Weights of a small image classifier.
Model: 14.4M parameters, arch convnext, norm layernorm, activation relu, patch size [4, 4], layers 12.
Training: muon at rate 0.0016, 14800 steps, batches of 96, held-out accuracy 99%.
Data: trained on rendered landscapes of hills, water and sky, 145000 training examples, 9.8 epochs.
Rows from block 5 of a small image classifier, named by matrix and row number. Rows with one number belong to one neuron. Each number is 128 + 24 x the weight over its row's rms, rounded and kept within 0 to 255. All counts start at 0. Numbers have three digits each. After the name is the row's rms in percent of the matrix's.
After each neuron's rows are labels from the 100 images, of 14976, where the neuron reaches its highest value: "lies over" is the class under the peak; "top examples" is what is common among them. Only what is clearly more common there than usual is listed. The data: rendered landscapes of hills, water and sky.
# fc1: MLP up (model.blocks.5.mlp.fc1.weight, 1536x384), inputs 330-383
# fc2: MLP down (model.blocks.5.mlp.fc2.weight, 384x1536, transposed), outputs 330-383

fc1.450 105:101091145135108120131160106129129148095117145131174139146141126190151158155115140112107127114122158129124152112123139094118147125135133133148136141097063121150110
fc2.450 103:123151144131167162125133103134117112083133154117100122157146185115126114112113148122093177141134112172170104106142107123126160134128132127142152105118131098186146
lies over: snow
top examples: snowy peaks; overcast

fc1.345 108:118114156119100097138141147093099128109097135165131160149128145133166139113126090104134145139137144116130125085150117135106110073127121111104127127177148117145125
fc2.345 111:117131128143118143158129133121137138147126126121129111152157147150147130104120116105094073127122130134169093154115076175133145127088096138134134120138156096157126
lies over: steep ground
top examples: water; night; snowy peaks

fc1.58 039:098127132171096082131155145162131124122111162084131157097115144145121151119135103131133135127100130140153104119165107100105132104096125134112146078124109119115135
fc2.58 042:119110088117126107112121117139143135103129133096142126089157127130091130099104155094152130107137107124145140156149177123102132146122118158158140160127089170095107
lies over: steep ground
top examples: red mesas; fog

fc1.253 088:116122132139078127156132118151151130088131135138155128105115096155127127128120113107125152079151116161104095109141158120142096102133140157125121120138141127130124
fc2.253 090:114097119119119106128158099158142123159104104125141169138101092152108160131104130157125109113121118094124130115127132118113130156131149064118125129132127133132120
lies over: snow; steep ground
top examples: snowy peaks; overcast

fc1.466 051:108136102114131159123124118141152141107112095112098120132153130148119104158122123119164111119141115115155121153112100148151118168124189146114170122104135104152115
fc2.466 060:133120110132133095115111120129170088131156150119132136167145144105141118147137101143126129139155144113152130118129125108150113113104121107120152153138121085048133
lies over: snow
top examples: sun or moon in view; snowy peaks; night

fc1.115 089:099136152120153118126075102113088126124147131117147136135123148104113123141135110138114128138128109115105130114097100043128140146099125123139152157106115134076100
fc2.115 096:118111134124087125157123123137153126111131136132176163122090107095100074088120158118117153097127140111118158144136099123104137169130129112141132143114126109104143
lies over: snow
top examples: snowy peaks; night

fc1.491 059:119092116122094174123165121150144172151172155136134121112122141127116079126115132123198149098161078156147111119150122101148125093102102111134112123125123120140151
fc2.491 065:107125115145107101135168092161122156117120123167118098149096106140119144126143157122151123133116106118095157135110130136131138137098130145159104134136085135178117
lies over: gentle ground
top examples: desert dunes; night; dark volcanic rock

fc1.208 051:149121138092106115131116152131142151097127090157111093143115128129111130137134139089139136145147121121125164123130133158122154086165116159112163125134135105173116
fc2.208 053:106071110147148113124116125041128105149130104131122101095137137141162171156152138082147138130144151131132142148144140128158112095108134105085142105103118095102132
lies over: snow
top examples: snowy peaks; sunset

fc1.108 122:142131141101133135135127105118102123121133130104095132106128153181165122120089117179090115113138160147109123134078128144147133091129134094159144087043112138147137
fc2.108 114:134116129165129113141154110141132096154118156127122120181102113146128129140113141113130140141160142160090124163184149120092145097172165124132110139144125123130134
lies over: steep ground
top examples: purple alien crags; sunset

fc1.16 109:163111129132116103124148125103089183117154118132177166131142127091141105156156157134133132107142134148106098143097171134106132123157115139112158113125117168128149
fc2.16 108:143149156091174127112091110115155113114117116158144171126190094127165109149135152093199127111116131137121161131155120154142121157132107130107131149182103133147125
lies over: steep ground
top examples: snowy peaks

fc1.133 093:122116116169135123142106118129126160165106104132129111159136108134103149151140125120129149159103149076131173120158122102102132120099099110097131101131105138125143
fc2.133 105:134130166112091174122095094116148142138103134111086125153135166133135155134104128143157129126132120133093123127141135105122106131108098152093111107141105133089124
lies over: gentle ground
top examples: fog; green hills

fc1.221 069:121075119130097147160124121126154088150147104152113105108136127120153150124141116118168165131121169156110120124152128153128138118113126143135140121167131136152121
fc2.221 078:176086144141129130116151117131124141114130120110124115143130167139152091109163126123167112141093106124141062151096134110127126142130107167115161168102118130122081
lies over: steep ground
top examples: overcast; purple alien crags; clouds; water: dry

fc1.296 087:152128140076149110128181140127136112117147124160125181105175124150151111140125102154168151138181106141119120110124154159125121080080134108129088144131171124149139
fc2.296 084:164130160135159119162114128098148126147109118106167123128121099115131119096163117146135126133206056111135124120106138141160157126110136136141125108100108084145100
lies over: gentle ground
top examples: terraced slopes; high relief

fc1.629 077:135136169161129109132149115143104115103145136130166127131178137106115139178116120140153112145124097205133134097119129094107149142126124134149102138124105128104096
fc2.629 074:132101127122147134137123132102106140073119147157137140097149135125126084125105119116126131109109151092187134089125119076149124111102115082147106131099149124150119
lies over: steep ground; snow
top examples: snowy peaks; night

fc1.463 113:126116101176123123134115092120139137174170183116123136142127142122110152140144147108108179134118119160151137091171129093114148111119157181133215140159146155119101
fc2.463 114:132106160183135173138127152144144131133141169131119128134138125167113096105137114126112145128134134134118127115076105117118134107077130088140068086129135097092079
lies over: steep ground
top examples: water; fog

fc1.288 080:122121147130110111118131113110114134163127161112156159124131119131153138150133123132090130148150164080150115148152117078114124128108102123110144159132146136120132
fc2.288 082:136165119122104140143097145156131139129115109097115148140106086093144133145094098137123157161094079163170133109131120089128151171073133095171109156144134156106115
lies over: snow
top examples: water; snowy peaks

fc1.552 125:144145108112146147089158128145127146133146161121084070120156073096120094140147102135128105107124137145091101125061107112135163068147146141126115111120151141160183
fc2.552 119:115136147121091124133118171131150100141162144144158131143123120118105139120137162144122113125219108099074124099133147112135161086108128140176120119126127111060077
lies over: water
top examples: water; green hills; purple alien crags

fc1.412 126:114137141148141101132161113130106132097098125152133165115120142140122139119143048099164126168108104143128168098132133147129116108142052093126161108152156140106146
fc2.412 123:139146133134155155117157128099121119139149120126211151139107118159113129147121120151125139092135102098139078120116138110136142157175109118140132130144187128124087
lies over: sky
top examples: desert dunes; sunset

fc1.222 117:126133136120162175145152133128104088069098103155128136058100133109137173123114144121119167129108117123169147123085117116139124124163149113121113110141145122153082
fc2.222 125:110122154101146067139098172089168147117114148111116121047116120141147107151090112124098145124139141164143113130110130117139114144104093102128134106176127137129117
lies over: sky
top examples: noon; terraced slopes; green hills

fc1.250 107:151114127100126116132084178116135152118140123111138109146137127132152124115090124124129119118053138120089147132141077114139110121122114139131152108138103087136116
fc2.250 102:121162125113138092111142076121138110120134155114101177170144143171116134127110137146139129090136114109088101119138079119134126133100119111109139120098144057120129
lies over: snow
top examples: snowy peaks; sunset; sun or moon in view

fc1.6 125:126149137102118148165146129143164118200121151116057135146107098160165141155104135150137154159078155157156131145106130129137148114164119152115146120126116120124164
fc2.6 137:138162123156121176097075152124151138170146138100117140104085080119145144141136150143129139135146130108129121130122124127118144145147135138086115151117126092147231
lies over: gentle ground
top examples: dark volcanic rock; fog

fc1.678 126:107117141058136112168109120105079125135125129090164120144115134126106099135101132125113132110095127074145093146137133144133161097122151114109132092128112144136152
fc2.678 144:161134136131165101115114114104123122112097117189120130144144153128132096119139122097139135154121107124133103104145132119106121130108120115126147151146120140132145
lies over: steep ground
top examples: purple alien crags; sunset; sun or moon in view

fc1.425 072:113123128133134128085123140142194143135119140131167138138123130122151107147057107097095114131160128111132107119127119161161091214129159156128092129152103120101147
fc2.425 062:103109092141088163094177125105093141111174129163144127130180155148132130121113128117123131110141073157141147169212129147122120111090126107143116152132114148118121
lies over: water
top examples: water; noon

fc1.711 040:120133179116120115132139145134087130132127127143130131096154107164132167122149070095137142104132140136148161122123136113133132176132158130125108137106099135159120
fc2.711 037:082126136132170124165135074107150106165137127151131135106153090141076129150118091097109163102125153127115155114139096140146115108133107096116150112145147119148128
lies over: snow
top examples: snowy peaks; sunset; sun or moon in view

fc1.369 067:106136098109130110153137125116091072169142114137099082167123110071158152126139124138141146127131109162108120105132146124083102129158149110097130144109147135150112
fc2.369 068:153133105111142114161087132142131157123111092175129103122119129112118120097125158125120140141117144184133128135152131140070146120131089126049085119146109160139115
lies over: water
top examples: purple alien crags; water; overcast

fc1.452 061:115086146157139168137130160190208155136134121152143094104124127134135089136113136104113160125139147102127140094142114157133173126129097154127156129105137148139073
fc2.452 063:137087099119113170134128133114120150146145129107049130161113082108118124120113153167142161118108110134093138114130107128114112140128194113151142123158137150110132
lies over: snow
top examples: snowy peaks; overcast

fc1.588 060:102137110179152116131117141159123100152133123073106094138127145140125169115132162155127130114140147146087112162102059122100082135129141147137170115174170172121124
fc2.588 055:125122097113145077128171132134080129056126168179098169100189147089144138146137099133113122178126136152044106122162139155148156153134141108155117150140131170121116
lies over: steep ground
top examples: purple alien crags; overcast; sun or moon in view

fc1.56 110:141133108163081106131113108147123120164130126151133141161116112139139129141125106110140141096125134123121125106139129112161160127133093122148105143090100113129130
fc2.56 118:120111153095093127167103124143129147147163137096109081106096136126113101151151123171128132180124136108158126096085114135092160130133136157110119124069135132131126
lies over: steep ground
top examples: purple alien crags; night

fc1.523 114:154091110135115116138145127115170174137116093119164118093098091134139126090120120123137132127121117153125119164125070147099095089140122151110121148143119091134182
fc2.523 114:130179148123178126081142119112075177169137142146134123140126142133127080149156128123174118134086143091166122159115123132161053158125091133119133126167091166097135
lies over: snow; steep ground
top examples: snowy peaks; water; night

fc1.198 104:128116144151169130117140095166176162136122132123178110135119107127147152130172131131116119147106138105123138128152185173183111123104086161117133060125088122175107
fc2.198 105:127135109189116128130092159137093109127137063103087142121123146119126114109151125139128136167111152143126167132139140142139120114121185121133171121136103137134145
lies over: steep ground
top examples: sunset; snowy peaks

fc1.21 145:103133157171079127121114124143108119094175124133160133097138121122136120116115114119115110113142116145113135082147154118153049101116096145110104093110141160128146
fc2.21 127:113153096126127149094126119137160121137110153109125152076157107141079089176150149141144123122133122131116107167163163071090139105169179128158107143133132108149119
lies over: snow
top examples: snowy peaks

fc1.377 134:109079153138178148166129166133133128117191102136147158099138136144177182128146099127071126078079115147092126134131157111117132145143128134096206174146157130122127
fc2.377 129:116146123146143127101095152183152098186134113154132135128111118150099130131092158136105086169126089127098165137166087119101163169134085164114113127103141127150118
lies over: gentle ground
top examples: dark volcanic rock; sunset

fc1.216 113:108145106145176062139128100122130134160098143113140122127163158123136112124140164129100114142114167143105142157132148092115140165133131139109146131116126124083140
fc2.216 125:130114149125067146161121127143145126122114111115106157122094132124113124117088168077148126128159128109149098142132119091139099123127137102094122139168131121113214
lies over: steep ground
top examples: red mesas; fog

fc1.451 090:151137111148162118122170137145153118045140096147150105106137081136061129135096119168168144119113085124111117143143079133130085129122173139167109165122103130175145
fc2.451 084:133148153117144124120133105188115121135130099126167127150126153170140116156124136136122136085101119119139124094122088139185087142120141151108150143129119174136115
lies over: snow
top examples: snowy peaks; water

fc1.233 089:163102116138126125109120136126116097162189138145128105146138112119140134127148133104162106132126125103165113136141132108079153137121146113133093123176078061123113
fc2.233 094:165066121108130137097164169094111095120149130116117155123131113083139106121165150080130115102112107123117125121119148112106164132148151155127139138144123119115125
lies over: steep ground
top examples: red mesas; purple alien crags

fc1.230 124:149118161091119166153119105109141131144134155109130109085096157143176155105103122125156133137133114139125128136144124125109124120143146143127106138151150136115105
fc2.230 120:142136115130130131079141151202132162154142145137114145111097113129140144174166098131133156106127117111152113149118081104117104138134125144132111101127158087138193
lies over: steep ground
top examples: fog; purple alien crags; sunset

fc1.254 068:115136124133110155138172116131108155142157169118097135110156119122082142134176119157160111116148066126143128118114134126126101130109143123115113114131133112127063
fc2.254 069:117180142102130099125113098104133092132121150097145134130091131123132124129162112155188164135171138119088075118157129127133101132122099125122135135117091138110066
lies over: water
top examples: water

fc1.411 100:176127142148095160133129149127109111124122134098123131134134124053129130088095115146164178131130116110117092128136139143084171163119149125109147123194148131130118
fc2.411 083:141142131131104172117120110132124123124137163103124150121112129158146121126098146102113116134145132082104163146136104159130117134157085123071116136135100129101143
lies over: water
top examples: fog; purple alien crags

fc1.720 121:060151099120105112111143105148125119115150144081115173126112104156130149156152099108114105146123122100153136118128101125127122130119116136103143118133058156134102
fc2.720 115:130124112097177100159110096125154129131144110120151184130126112162065104133123118095116140119128147166144120114139122169127108102136099131090126101108143141108106
lies over: snow
top examples: sunset; snowy peaks; sun or moon in view

fc1.642 093:105094115133106133092138129126155170137125143156138155086096116153101107111149130129143152114123134100112129079080112154139125172174112154132112129144141115101094
fc2.642 108:119150086128129132124147168139129121128125120174139150102176081128129141130111123141152117150067134120122086105126120170126156148081139162139113127165095156117174
lies over: steep ground
top examples: snowy peaks; terraced slopes

fc1.386 056:146127125119122131135159123123125105112129105136126141108135119122133131156124143113115128086124090120160105101086141128099156120097121121117122123075116083116130
fc2.386 055:119151145142145123142121125153099139121124104126097161143117112122145121154130127133117121107139161124076133156187087101115120137123131125139132151160124133124133
lies over: water
top examples: water; night

fc1.599 068:083107124120138142133118145152079117115123144088147128102091123148136144141130067181165109082140162183136143123132105139125145083120151109133146111120113128123119
fc2.599 079:082147133138142143130166140170123120089098119150137132135094112172115117102112124138162124125182119121130117118170103134151131118125106121133168130153122163161139
lies over: gentle ground; steep ground
top examples: water: dry; red mesas

fc1.83 097:139107124099138109124154115119109131095125168125102098110167129166099149165126140168107136123135107141100125094112103156118161046122133148121116106152137163155102
fc2.83 109:095180128149124115127156141170142124131151143097103081129133133117163109113090114154167112126120093158119100117105142143148108123118147176103119124127142115122114
lies over: water
top examples: water; fog; dark volcanic rock

fc1.719 095:135103134158131130105147125133114127141143150083113115092083097170092186170103103119137137090157098133144134109147080125153111102134137168134115088099124081159103
fc2.719 096:126128130146114149143123161135125123163140108107137118078128122144101160143100114116161150111112133109140189131158111133091104135103131085160125149113139102146104
lies over: snow
top examples: snowy peaks; sunset; sun or moon in view

fc1.621 076:123206135135120114116180132111158114118147093131158108131120162123085172088125139167084154118128119127150114163081129143124142143090152111123104135155090137120122
fc2.621 081:136153163151142123138091124165087124179114118087145143160150116110120182159149138135136148067155137115096152122155201145149112157131136148147138091122124114119158
lies over: steep ground
top examples: night; purple alien crags

fc1.119 132:146106131159091090138148121133151094132162075113153124106123116093101136166123075132117090087109114135134114111115142152108113132145132153102130120130111106140100
fc2.119 120:108131183126190174114139132100093133138139140139134128132136127157136119116108118123066156099128127161128139110163115112125136160111136152107136136207114105128130
lies over: snow
top examples: snowy peaks; sunset; sun or moon in view

fc1.753 105:124133107115134136130138157145103115134094118136152149105080145136150141126128106133118127145123084082128142110129159142131150116146098128109108139138126124162112
fc2.753 105:163094132201112139111185129195132158111111122130147164159109115130095093145102110158126154161139098145149116154127136109148147075120147130104104140159123115129158
lies over: snow
top examples: snowy peaks; noon

fc1.419 072:145137119090086128095149155153127123147136136107146137075133118131103117133179120107104105128141127137106159110098092129135147171110130141124159108118135135143110
fc2.419 079:110171154127096085126163162145120101060124140141109091108097111123075142139124127073082131108126115123150111124115104089161137132114155090134116152101129135165110
lies over: snow
top examples: clouds; overcast; snowy peaks

fc1.648 111:142148176105133096103115117119144123144081122138178145100145113138174102138105160105090141130126119105098113105122097166162139142113111117148119099134098146133113
fc2.648 110:157131091155138143125127145137124134097075093124136155141112127117114143149122122138124128140131201148150144150132149119190098065100157160159146118095138148106126
lies over: steep ground
top examples: fog; noon; purple alien crags; land: snowy peaks

fc1.646 137:128164077122121084168089129129100096130125125107134137122114091157133147148129133130105127134129128178106092193139118139165125152126156094133124134138136113110118
fc2.646 146:164153203077092088106158158167111131115135117137149110112141113098126122142149127135090125150100149143198139116136104116137147161155087123154132114140150165139126
lies over: snow
top examples: snowy peaks; overcast

fc1.125 071:156141112132138125117121113130125111125075133148111136129112136161163119140122122122143109130139129095153107141156036113112098114141117147122183122136146152087163
fc2.125 070:119162128129112130129118121093172132113108137128102126116142111143127138179110120084170102153071144149124131130111158121176147139129123109120137154152123151124126
lies over: water
top examples: water; night; green hills

fc1.225 080:133138123154099147137102160131175102078126086161161086155129090167115105132138142083128157166120183129123081134156145103101114128128136118166132129174133134125122
fc2.225 077:143129151118133115129145099175128129108104140147141151149099122146143081121149146098094158116137104143138179089127130111142132115126135110151131144079165123087092
lies over: snow
top examples: snowy peaks; sunset; sun or moon in view

fc1.270 051:117150113125147130149114085121128099173161088114094133150120134167114153112113168156088102116144132162128102140140072111132092149139180138122170093146146135127145
fc2.270 049:130117142114153089129189130112100129079129135217122159084179146093138173123130103125148140156132121142130094137133174144168144122158166160108081166125155152123191
lies over: steep ground
top examples: purple alien crags; overcast

fc1.183 048:090158126137140149130136100096156114136089130108111131113146113123099184089146108159110211123121146120157121110132125101096131157119137110095154108125134136130140
fc2.183 050:090097165139160126128094146103136080157141132115090180124166141129150116090108107146083146127119171133098103144126103133112134147145109111149145128117154148134091
lies over: sky
top examples: fog

fc1.542 086:137139140128119120120126120140104181107153088136101144115122113122155195149122119130106092140088143132149124127126110130124134098110125105118143100079118089091156
fc2.542 090:130128125129159118107130134127172165145136082091129106105151131133204109133132105115124079124076128131124138138132120154157126097130146125156132112118154130108063
lies over: snow
top examples: night; snowy peaks; sun or moon in view

fc1.298 089:122128119115101093149140130123158138109105114133126113106123149169118168166118114105143164130100146115124146097165117114118152138177148148153145128117109122130120
fc2.298 090:137110141120133118152130090171119121170132125134170118116118122177150149148104142156136127129085144178206147071127163147150107162100107077126141116113070135082112
lies over: snow
top examples: snowy peaks; overcast

fc1.234 058:131138110152132109155156122134153134124083076080122102133083123155187156157107112117136149145131099165134142125151098126136142114128148159160133128093125111135110
fc2.234 056:155108151105111137107119099188146093166104135160166146117147145104129141120089130116146145103099130087145104120101088119148127145093113126152095140123131149106103
lies over: snow
top examples: water; overcast; snowy peaks

fc1.744 034:110095127103072109115130102133116129165097137134107089119132139122138098172140108096119109155115199132122177133123077101159165126134158135136112143105065153127153
fc2.744 032:155117123133132116137123077117100138143172150144120107075093141100102138132123078110121135111146112151125127113113120144083131166162128131099121083087136084157154
lies over: gentle ground
top examples: dark volcanic rock; fog

fc1.199 077:149147089113127118118161139117138141162142117157128132144101111170133150103181118137091091135118092133126120169145148132114110142114152116176159155127128096140149
fc2.199 078:168124133128166106154126139139102164140151138121169111123128124118123124143117120140138143137115139146154119145197120135189116127102142128117148214132128170114127
lies over: snow
top examples: water; noon; snowy peaks

fc1.433 127:136146130136067162141137144149138121136171112107163139133147122136141123165133121105109172078129168126132134123113095170187145145132146105089141126167120144154122
fc2.433 124:154136143138110140137122151094149138085156143144093100135136082095130083194095126110141176157099115129110114142147137140141098139134164107105133172093154147120048
lies over: steep ground
top examples: purple alien crags; fog; overcast

fc1.432 137:124099119139133163115140105125162106101111113140114142136131125146146150170097114158075096134115118158101120110164140110124091091148118115119109087186113101167133
fc2.432 136:125117138131163145114166118095115146138122066131153134101101158136140095087132111150133125147176093098093174123171122096098123107134097082121142134179134154149119
lies over: steep ground
top examples: noon

fc1.426 112:142163176183119198143163126156153135159116157137132131119126127120138121115173113126163137156148200110138139110113088132119133131096153126128094101110160114119092
fc2.426 115:125120088145086130101127176152158123114093125131151116126196110125110101138126160108143135139116143139123124167120145168153136118091109155121124189130132084101098
lies over: snow
top examples: snowy peaks; noon

fc1.177 041:142162139138077153146103169144124098143109092101106131156176116131140127122157123136103140132118159112124120106108144082133107109094141114086135114115110141114138
fc2.177 039:125108157074139142166124143116116145082111151138114129147127150130111155108110129111123174140138116152133198090142135109156138103106107194123132127097137113128147
lies over: steep ground
top examples: water: dry; fog

fc1.414 025:120106100099136114148125135160113160146105108123069109142143087134131111111106123165147154119121077142102137089126139109161103123135127137143131120115137115119085
fc2.414 025:093099123154113090099127111147126099146108104092154116130089141078125161149142125154142154145084118083090128147133123119093126130143136100100104141135104144139089
lies over: water
top examples: water; night; red mesas

fc1.503 122:084130125112124072135144121119156105146108098119102156072104162160102063095109151115153143125104110104131151076121143094147086151127133101168142113118126192182160
fc2.503 119:130105125143131090111137109127118093104091128138102144124094140170110111144136134148140086167125128177082101156145125117108175141122145136130100132131155124097134
lies over: snow
top examples: snowy peaks; water

fc1.515 078:107106107140124114122136135155120176156105139104108136128147142142194149151160121128128100141133161175126090112141122108119140122093123147132122150135090115095104
fc2.515 092:124147097122139119136132115184076127113084104111152112102123104114099113135095162136096103123126116118109189140112137124179121138141122156114112142110117129116098
lies over: steep ground
top examples: night; red mesas

fc1.660 068:137134164169129138148151172133056148140089109108113110134161095178120137129115113123155156144117108100144105129098101180110146175101112131181150122122114115128118
fc2.660 052:150101126116130078144107088133116156171140157123156128144115099147127146119138094128119140100129105090161175110138147144118129183156116140122117110118088102129143
lies over: water
top examples: water

fc1.474 102:126125169115114120111148121150140140102150146151119126125156151114117163105117126129127138117154167127109133108132114112160121124162104153146133139123122110149135
fc2.474 106:141128124115148160111149139126115109195126106108109131134158118170121125129080134108128100110111100194124151111149112140180106132123158137170094139129110136108073
lies over: snow
top examples: snowy peaks; noon

fc1.191 038:128122116160122109143152132144104113129155098088081087135110105149173182106136124125145103139117122181158130123149138120174146138108138140129150131099112140132147
fc2.191 040:113123131126207126135179088075122161108133132155161151121153128115118126128129147104118121109105086164163137142141158148133113114134154143100078175127146118106156
lies over: sky
top examples: overcast